Rows from block 3 of the image encoder of a small image captioner, named by matrix and row number. Rows with one number belong to one neuron. Each number is 50 + 10 x the weight over its row's rms, rounded and kept within 0 to 99. All counts start at 0.
After each neuron's rows are labels from the 100 images, of 14848, where the neuron reaches its highest value: "peak on" is the class under the peak. Only what is clearly more common there than usual is listed. The data: rendered dice on a table.
# fc1: MLP up (encoder.blocks.3.mlp.fc1.weight, 1024x256), inputs 0-63
# fc2: MLP down (encoder.blocks.3.mlp.fc2.weight, 256x1024, transposed), outputs 0-63

fc1.338:46 32 51 50 63 71 54 59 35 55 53 39 65 43 48 56 54 45 40 46 46 46 48 61 54 48 76 44 59 51 46 50 35 31 45 43 39 43 39 66 63 50 47 38 46 50 57 33 60 32 47 61 53 44 59 41 59 53 69 39 45 49 32 41
fc2.338:67 47 45 61 50 59 48 58 46 50 55 58 56 39 62 48 64 44 69 55 45 40 48 61 38 38 48 56 63 43 35 62 50 31 55 70 56 60 38 44 36 80 51 45 59 38 47 59 56 31 45 43 51 59 58 52 56 31 54 55 58 50 55 47
peak on: die with five on top

fc1.505:47 40 40 57 39 54 46 63 63 72 62 36 60 58 42 59 51 41 52 49 51 52 57 54 60 42 49 56 54 67 51 51 50 50 53 44 55 49 62 54 52 63 60 50 59 50 51 57 44 43 32 63 35 39 39 64 34 45 48 35 64 45 40 25
fc2.505:51 51 58 52 43 39 50 51 47 64 46 52 32 52 50 49 58 33 48 51 58 40 46 49 56 45 55 52 76 57 54 38 66 64 53 44 47 55 34 53 54 60 48 58 59 47 64 47 74 72 50 46 39 41 46 66 49 53 76 60 46 51 40 48
peak on: die with six on top

fc1.175:50 27 42 58 66 52 46 44 52 32 46 44 49 43 43 46 73 52 48 48 44 76 41 61 56 55 49 63 50 45 56 44 50 56 56 40 50 35 56 54 57 48 74 40 57 45 65 28 49 50 55 55 71 46 58 54 34 45 50 56 59 58 55 46
fc2.175:48 52 34 64 46 51 62 40 42 48 36 59 58 46 39 64 55 51 62 42 34 59 51 48 58 48 63 53 67 53 42 27 61 40 60 67 56 43 35 55 41 35 64 39 40 53 47 51 62 52 55 47 42 48 43 48 55 46 74 58 45 34 59 50
peak on: die with five on top

fc1.278:31 49 57 42 60 49 48 31 70 64 54 39 50 57 82 62 46 43 58 39 49 52 43 55 42 45 57 52 49 59 52 46 58 47 57 54 43 59 62 36 41 54 58 32 48 67 45 44 38 54 39 50 46 38 51 47 64 47 50 49 30 47 43 47
fc2.278:59 54 63 39 40 43 55 49 51 39 48 65 31 35 48 38 51 37 59 48 53 51 52 44 66 65 44 52 50 50 32 40 63 44 52 58 45 52 39 65 59 54 30 38 53 47 53 52 48 60 60 46 41 50 46 57 52 39 55 32 38 28 60 61
peak on: die with six on top

fc1.397:39 48 38 49 59 48 60 67 46 55 58 35 26 51 48 68 52 46 45 58 56 60 53 42 50 63 69 55 61 48 69 39 49 43 61 48 36 53 50 69 61 44 49 49 41 41 56 49 55 57 59 34 40 72 46 29 44 49 55 56 58 70 47 65
fc2.397:35 52 58 44 49 59 33 53 64 51 53 54 53 63 65 53 59 36 38 60 52 44 61 64 47 37 51 65 59 60 25 53 67 44 43 59 58 47 23 52 47 55 52 37 55 41 60 46 52 58 62 38 61 45 54 51 21 42 54 49 45 39 47 48
peak on: die with one on top

fc1.673:49 29 69 51 57 35 50 52 55 50 56 44 61 57 43 40 39 31 47 73 61 51 46 55 67 67 48 47 50 55 52 51 51 34 28 56 33 51 58 46 51 54 46 45 45 57 44 53 73 52 72 46 45 50 62 45 50 62 59 40 50 56 63 57
fc2.673:56 43 50 42 49 47 43 46 54 56 46 44 36 45 47 47 48 54 44 32 45 51 36 41 38 46 30 28 44 53 47 50 33 41 56 62 56 37 48 59 36 47 66 65 60 63 47 59 57 42 54 54 62 35 57 33 67 52 55 54 64 46 58 61
peak on: die with five on top